From a checkpoint of a small image captioner.
Model: 7.75M parameters, 64-pixel images, encoder arch pvt, encoder norm rmsnorm, encoder activation swiglu, encoder patch size [4, 4], encoder depths [2, 4, 2], encoder widths [48, 96, 192], decoder width 256, decoder norm layernorm_no_bias, decoder activation star_relu.
Training: adamw at rate 0.0021, batches of 256.
Data: trained on rendered landscapes of hills, water and sky, 145000 training examples, 13.6 epochs.
Rows from block 4 of the image encoder of a small image captioner, named by matrix and row number. Rows with one number belong to one neuron. Each number is 200 + 40 x the weight over its row's rms, rounded and kept within 0 to 999. All counts start at 0. After the name is the row's rms in percent of the matrix's.
After each neuron's rows are labels from the 100 images, of 14848, where the neuron reaches its largest size: "patch colour" is the nearest of a few named colours to the mean colour under the peak; "strongest on" is what is common among them. Only what is clearly more common there than usual is listed. The data: rendered landscapes of hills, water and sky.
# gate: MLP gate (encoder.blocks.4.mlp.gate.weight, 288x96), inputs 0-95
# fc1: MLP up (encoder.blocks.4.mlp.fc1.weight, 288x96), inputs 0-95
# fc2: MLP down (encoder.blocks.4.mlp.fc2.weight, 96x288, transposed), outputs 0-95

gate.73,165,199,206,200,209,178,281,218,200,169,274,302,165,199,235,125,166,213,200,266,91,208,234,239,248,138,192,253,207,208,204,221,248,203,214,135,177,245,204,266,273,297,195,230,203,204,213,207,200,191,225,178,248,200,199,180,154,207,232,158,231,204,201,216,201,169,193,175,273,192,184,155,246,281,198,265,206,168,203,235,208,161,140,224,200,212,253,270,164,195,230,259,212,274,167,182,175
fc1.73,162,210,253,199,178,268,273,153,228,161,235,197,216,81,172,203,206,156,201,192,222,219,218,222,144,199,160,191,190,221,160,150,224,202,201,205,215,187,188,164,236,265,205,174,190,246,245,105,162,145,170,194,209,182,200,205,209,259,285,163,203,196,201,217,193,173,156,269,209,144,153,160,235,191,262,188,182,153,142,309,238,250,214,229,185,293,185,197,200,155,187,262,216,274,201,202,146
fc2.73,158,237,195,171,206,195,221,170,209,221,200,200,143,220,200,188,200,294,200,197,192,225,195,186,208,222,185,211,182,214,194,182,200,194,247,212,199,206,211,131,199,167,171,201,191,161,166,195,201,200,214,89,208,199,226,131,193,191,295,201,247,208,201,202,136,208,183,175,198,193,206,358,252,149,233,204,200,297,163,174,218,199,181,265,310,200,223,201,57,196,247,201,170,245,195,165,215
patch colour: grey
strongest on: water; overcast; dark volcanic rock

gate.269,157,155,215,166,253,260,234,197,104,203,288,200,203,193,216,197,205,350,221,276,135,201,216,237,215,235,204,218,186,265,139,212,193,218,350,175,222,218,220,217,210,245,195,200,209,217,188,182,192,224,206,224,212,140,228,199,188,204,212,196,242,163,157,214,159,148,123,154,183,216,180,193,204,200,207,283,121,181,183,226,199,164,172,211,215,201,225,232,153,166,220,198,198,251,236,224,173
fc1.269,157,242,246,225,188,162,172,323,240,133,213,230,258,176,214,246,188,141,173,197,240,180,267,184,156,199,204,244,201,183,183,203,180,198,115,310,145,182,164,274,216,202,239,187,204,154,216,191,165,218,131,225,209,228,181,207,193,195,161,253,227,186,197,191,250,197,225,222,200,179,176,193,134,196,168,180,181,116,192,213,173,228,274,186,134,217,229,197,273,255,138,238,218,169,278,253,198
fc2.269,137,171,207,215,129,187,202,213,179,241,179,174,203,261,214,212,290,156,184,225,203,203,200,190,211,253,244,193,188,169,205,162,182,198,194,188,198,198,225,268,149,197,197,210,226,168,209,234,227,263,183,308,196,197,200,240,176,186,117,198,183,95,154,187,339,199,263,203,205,186,174,168,141,201,84,182,200,143,231,238,219,181,227,124,189,273,186,193,208,250,191,173,203,130,210,227,200
patch colour: grey
strongest on: water; overcast; snowy peaks

gate.202,121,197,225,139,202,147,311,204,200,180,251,200,205,165,165,56,243,190,247,156,242,200,206,157,197,175,172,244,158,203,205,162,198,190,245,222,206,222,204,230,229,208,197,188,255,226,277,116,142,207,196,199,199,118,238,184,200,175,197,310,210,192,189,195,202,200,206,176,185,183,221,195,205,156,203,223,216,150,239,190,193,182,204,209,190,195,196,154,219,199,182,196,140,119,224,225,54
fc1.202,111,189,173,198,129,179,178,200,261,216,194,195,161,237,168,244,197,199,183,177,195,199,183,215,182,231,260,197,179,188,217,301,68,196,302,95,210,179,211,198,198,198,207,208,201,211,180,257,207,200,274,201,199,202,147,235,200,144,183,142,218,203,195,242,226,243,195,213,213,136,235,197,290,293,203,121,182,264,163,208,219,248,200,179,231,197,135,201,200,262,225,206,209,200,176,185,283
fc2.202,106,196,205,200,222,199,174,204,252,204,200,197,201,204,291,203,210,224,176,201,237,227,225,195,203,171,204,108,255,175,189,200,201,165,162,90,201,204,207,240,207,198,200,239,241,200,212,227,277,198,213,57,207,211,200,221,200,197,163,77,149,190,190,181,295,218,209,199,213,139,199,140,187,209,186,93,207,186,274,162,214,202,207,145,196,200,240,196,228,255,100,234,200,175,199,186,210
patch colour: brown
strongest on: clouds; purple alien crags; overcast

gate.196,065,200,112,200,200,200,200,232,194,239,166,200,200,200,200,173,294,256,200,200,200,200,200,200,51,200,200,100,200,126,200,221,109,200,200,200,200,200,185,256,134,200,200,111,200,185,200,200,177,200,200,200,175,246,225,200,192,200,193,200,200,200,105,200,200,84,200,200,200,200,50,200,173,200,207,164,200,200,200,148,200,200,227,193,200,130,285,200,200,200,197,219,200,200,193,200,200
fc1.196,068,262,200,200,173,200,200,200,200,200,175,228,120,200,200,214,188,135,201,200,200,200,231,200,200,200,200,316,200,200,200,200,200,137,208,200,200,200,205,216,201,200,200,200,200,200,200,276,206,223,357,200,313,200,200,175,200,200,200,200,260,200,200,200,288,200,200,200,33,200,200,200,200,205,257,200,240,83,200,200,200,200,200,200,204,152,291,200,200,200,200,226,238,197,200,169,246
fc2.196,013,200,200,200,251,200,201,200,200,200,200,200,200,200,200,200,200,575,200,200,200,200,200,191,199,199,200,200,200,200,200,200,200,200,201,200,200,200,200,200,200,200,200,200,200,200,200,200,200,200,200,200,203,200,200,200,200,270,200,200,128,200,200,200,200,200,200,201,200,200,200,200,200,198,200,200,200,200,200,200,200,200,200,200,200,200,200,200,200,200,200,200,200,200,200,200,200
patch colour: grey
strongest on: overcast

gate.274,144,182,128,200,238,214,205,157,163,199,218,342,236,201,250,248,201,200,272,191,200,202,242,172,128,201,184,269,131,194,200,317,197,205,205,201,177,235,149,221,209,183,279,119,191,187,213,198,170,194,200,245,249,198,201,140,119,213,141,213,201,195,132,173,169,256,148,209,131,195,201,217,167,141,160,167,193,217,237,213,138,136,194,201,181,208,199,251,194,214,200,204,190,251,191,200,157
fc1.274,163,165,205,262,160,242,181,197,157,201,245,186,199,223,141,166,202,195,233,104,171,199,207,93,200,226,315,261,124,210,172,200,257,207,217,225,224,172,219,166,226,234,252,197,204,110,159,183,180,222,180,311,221,156,187,172,172,196,144,253,296,202,201,198,213,197,185,200,136,277,197,225,206,137,185,248,188,196,186,201,171,178,280,200,200,204,199,198,199,180,250,204,175,187,265,209,204
fc2.274,170,249,197,179,177,175,201,240,228,201,151,147,155,123,186,199,201,199,147,223,183,182,133,334,200,223,200,185,199,245,167,161,165,214,199,210,222,200,226,157,210,230,196,184,191,200,132,160,204,189,244,177,197,196,189,233,234,158,317,215,228,173,229,276,156,67,208,196,230,196,208,244,278,203,239,204,164,213,121,200,208,275,202,196,226,199,246,212,194,152,200,137,198,132,218,197,255
patch colour: grey
strongest on: sunset; sun or moon in view

gate.124,145,266,274,204,269,192,249,192,162,159,256,316,228,159,219,241,106,162,210,200,165,166,210,175,161,141,59,202,191,196,215,227,201,185,151,219,191,236,169,201,261,150,190,197,193,207,172,160,210,157,145,210,230,231,160,165,154,209,180,202,201,199,132,184,165,214,61,211,217,169,253,189,193,140,193,230,173,200,187,212,192,194,193,191,181,212,220,216,174,228,168,234,225,221,220,184,136
fc1.124,147,222,197,141,230,188,159,148,133,152,199,189,176,236,222,207,181,167,292,212,197,116,239,183,169,180,199,180,235,169,245,158,186,201,164,233,101,201,185,199,86,208,194,115,186,171,237,183,235,216,189,236,108,174,196,188,130,197,126,203,180,207,185,235,227,200,174,268,185,207,170,254,112,201,193,195,187,201,185,212,194,205,288,228,202,156,167,232,201,217,132,161,136,199,207,129,237
fc2.124,109,154,215,214,168,272,307,183,116,187,204,202,200,118,201,197,201,178,185,189,200,200,200,215,269,224,122,228,189,209,214,210,225,213,210,263,174,202,195,156,201,63,216,229,117,267,186,188,205,204,196,215,198,211,180,199,235,189,237,202,203,211,328,197,194,198,224,274,219,159,201,185,202,112,277,225,202,185,201,201,198,196,200,266,184,197,200,79,197,197,200,226,246,211,201,200,168
patch colour: brown
strongest on: water; sunset; green hills

gate.116,148,187,220,188,247,202,198,202,206,192,220,296,235,203,306,203,96,137,222,195,217,200,207,205,212,42,121,179,212,86,262,207,201,199,187,204,209,205,170,202,201,182,240,242,204,221,266,196,234,177,135,201,220,182,190,160,188,254,201,149,215,267,252,202,250,200,138,231,185,224,251,160,184,129,204,185,210,174,181,199,188,218,203,146,139,210,241,177,198,148,187,208,206,184,228,220,199
fc1.116,172,289,282,220,232,172,183,227,199,153,143,238,195,210,184,163,179,198,180,183,191,173,201,127,116,153,187,149,211,296,246,159,221,118,76,219,130,232,235,241,201,221,128,207,148,189,183,164,178,182,195,201,194,198,182,172,186,226,210,200,204,212,173,266,199,253,190,228,189,201,198,258,205,251,197,209,198,244,153,181,209,230,207,264,230,204,200,234,317,216,202,171,147,231,226,144,225
fc2.116,121,223,181,219,230,168,200,301,237,201,201,214,207,289,200,210,201,225,200,231,207,177,201,200,172,214,310,185,219,215,199,200,198,194,247,179,321,199,200,213,201,198,175,216,247,175,200,216,202,199,198,100,314,200,206,202,179,208,84,191,197,200,139,199,209,196,202,202,201,205,153,198,214,201,155,147,202,175,207,43,200,187,272,122,198,191,202,208,208,220,156,180,203,154,181,232,240
patch colour: brown
strongest on: water; sunset

gate.222,151,240,225,198,135,191,232,201,240,189,237,202,199,162,225,200,199,129,184,218,224,142,195,256,209,215,243,344,186,239,144,234,202,201,103,226,175,219,190,239,204,159,175,202,190,213,199,228,211,260,203,208,272,199,192,209,189,163,243,215,216,190,178,245,237,141,221,193,297,190,199,135,257,199,136,258,210,152,168,200,178,218,131,238,193,194,204,94,240,130,138,162,216,249,236,193,204
fc1.222,149,260,241,207,194,223,160,192,230,146,254,199,223,181,161,190,201,126,184,194,279,201,199,150,202,132,143,182,223,113,195,237,240,219,201,200,162,197,168,214,200,139,213,159,206,159,178,185,200,202,44,199,135,186,210,201,224,176,177,202,242,253,211,176,205,196,148,200,279,180,289,199,146,195,237,210,202,223,140,76,192,291,173,241,184,207,200,159,209,200,173,180,193,209,221,210,189
fc2.222,184,168,203,234,215,179,195,208,167,204,168,200,150,183,208,230,205,199,170,203,191,224,190,241,241,186,200,142,194,193,278,291,205,212,195,227,205,191,201,322,171,207,203,137,186,197,243,185,186,230,200,92,78,202,197,207,242,229,210,258,182,188,222,146,202,219,265,133,167,195,104,219,175,204,171,273,202,196,306,204,188,223,222,201,197,123,261,203,197,264,121,242,195,185,198,215,190
patch colour: green; brown
strongest on: overcast; green hills; terraced slopes

gate.109,181,204,199,201,253,178,210,208,187,172,174,296,183,173,223,261,133,203,241,225,200,202,237,203,140,172,142,169,208,217,321,219,192,199,133,164,197,198,208,266,176,202,217,197,187,196,204,98,165,166,213,218,223,228,200,134,193,197,207,148,244,193,179,185,199,216,217,268,160,170,160,193,172,216,197,195,201,226,238,210,245,176,266,218,101,222,288,260,179,259,195,309,257,155,166,223,159
fc1.109,230,199,200,186,265,278,190,193,226,201,255,196,239,212,298,208,201,207,175,187,242,204,210,200,243,216,175,157,169,198,183,208,221,196,231,197,200,253,141,163,207,120,86,244,241,234,201,269,203,200,151,174,193,198,203,201,173,238,214,174,183,199,159,199,257,116,133,179,297,200,245,226,216,119,204,178,246,203,141,126,199,228,213,165,195,254,215,88,216,186,133,142,200,214,200,206,228
fc2.109,287,240,219,178,215,227,235,207,193,208,194,240,246,218,210,202,164,155,218,195,197,182,165,183,263,206,205,233,172,211,218,190,198,199,221,173,202,234,145,191,168,153,205,219,294,212,201,245,209,258,76,181,246,200,209,200,158,203,205,200,201,289,176,187,240,201,193,127,263,174,200,161,243,155,133,145,303,199,199,181,199,239,167,212,195,189,164,138,201,183,197,75,202,345,185,211,192
patch colour: purple
strongest on: purple alien crags; noon

gate.251,123,206,215,198,200,219,205,245,348,225,204,198,239,209,201,230,219,212,217,204,204,157,209,216,198,195,231,166,164,207,125,185,171,241,284,136,247,200,203,202,161,201,203,166,247,206,201,200,230,208,144,200,196,229,217,354,125,227,190,190,194,200,170,251,273,140,211,197,300,200,192,121,214,227,182,108,218,170,211,200,164,234,209,148,178,213,201,190,247,201,188,204,265,229,204,222,257
fc1.251,123,236,249,202,210,198,197,136,231,195,217,213,213,154,223,254,162,215,239,214,235,199,202,204,201,205,134,258,242,188,200,220,229,179,207,125,148,205,183,199,200,139,298,228,200,194,197,197,199,168,191,144,244,198,204,149,199,183,232,177,198,293,168,155,167,203,176,186,272,203,316,173,227,166,203,136,270,214,200,35,202,222,168,199,180,203,252,154,194,189,178,190,244,238,119,194,203
fc2.251,153,210,183,165,159,143,105,198,229,144,209,202,218,205,204,228,197,214,260,139,200,153,198,242,221,268,202,203,214,191,143,199,276,196,193,237,40,206,173,195,231,189,207,193,116,184,179,198,201,214,213,230,307,260,103,200,215,171,169,213,196,200,191,217,216,199,207,205,259,204,350,207,196,209,199,206,191,219,185,133,163,205,198,230,189,192,198,167,196,198,246,208,212,135,217,191,200
patch colour: green
strongest on: purple alien crags; night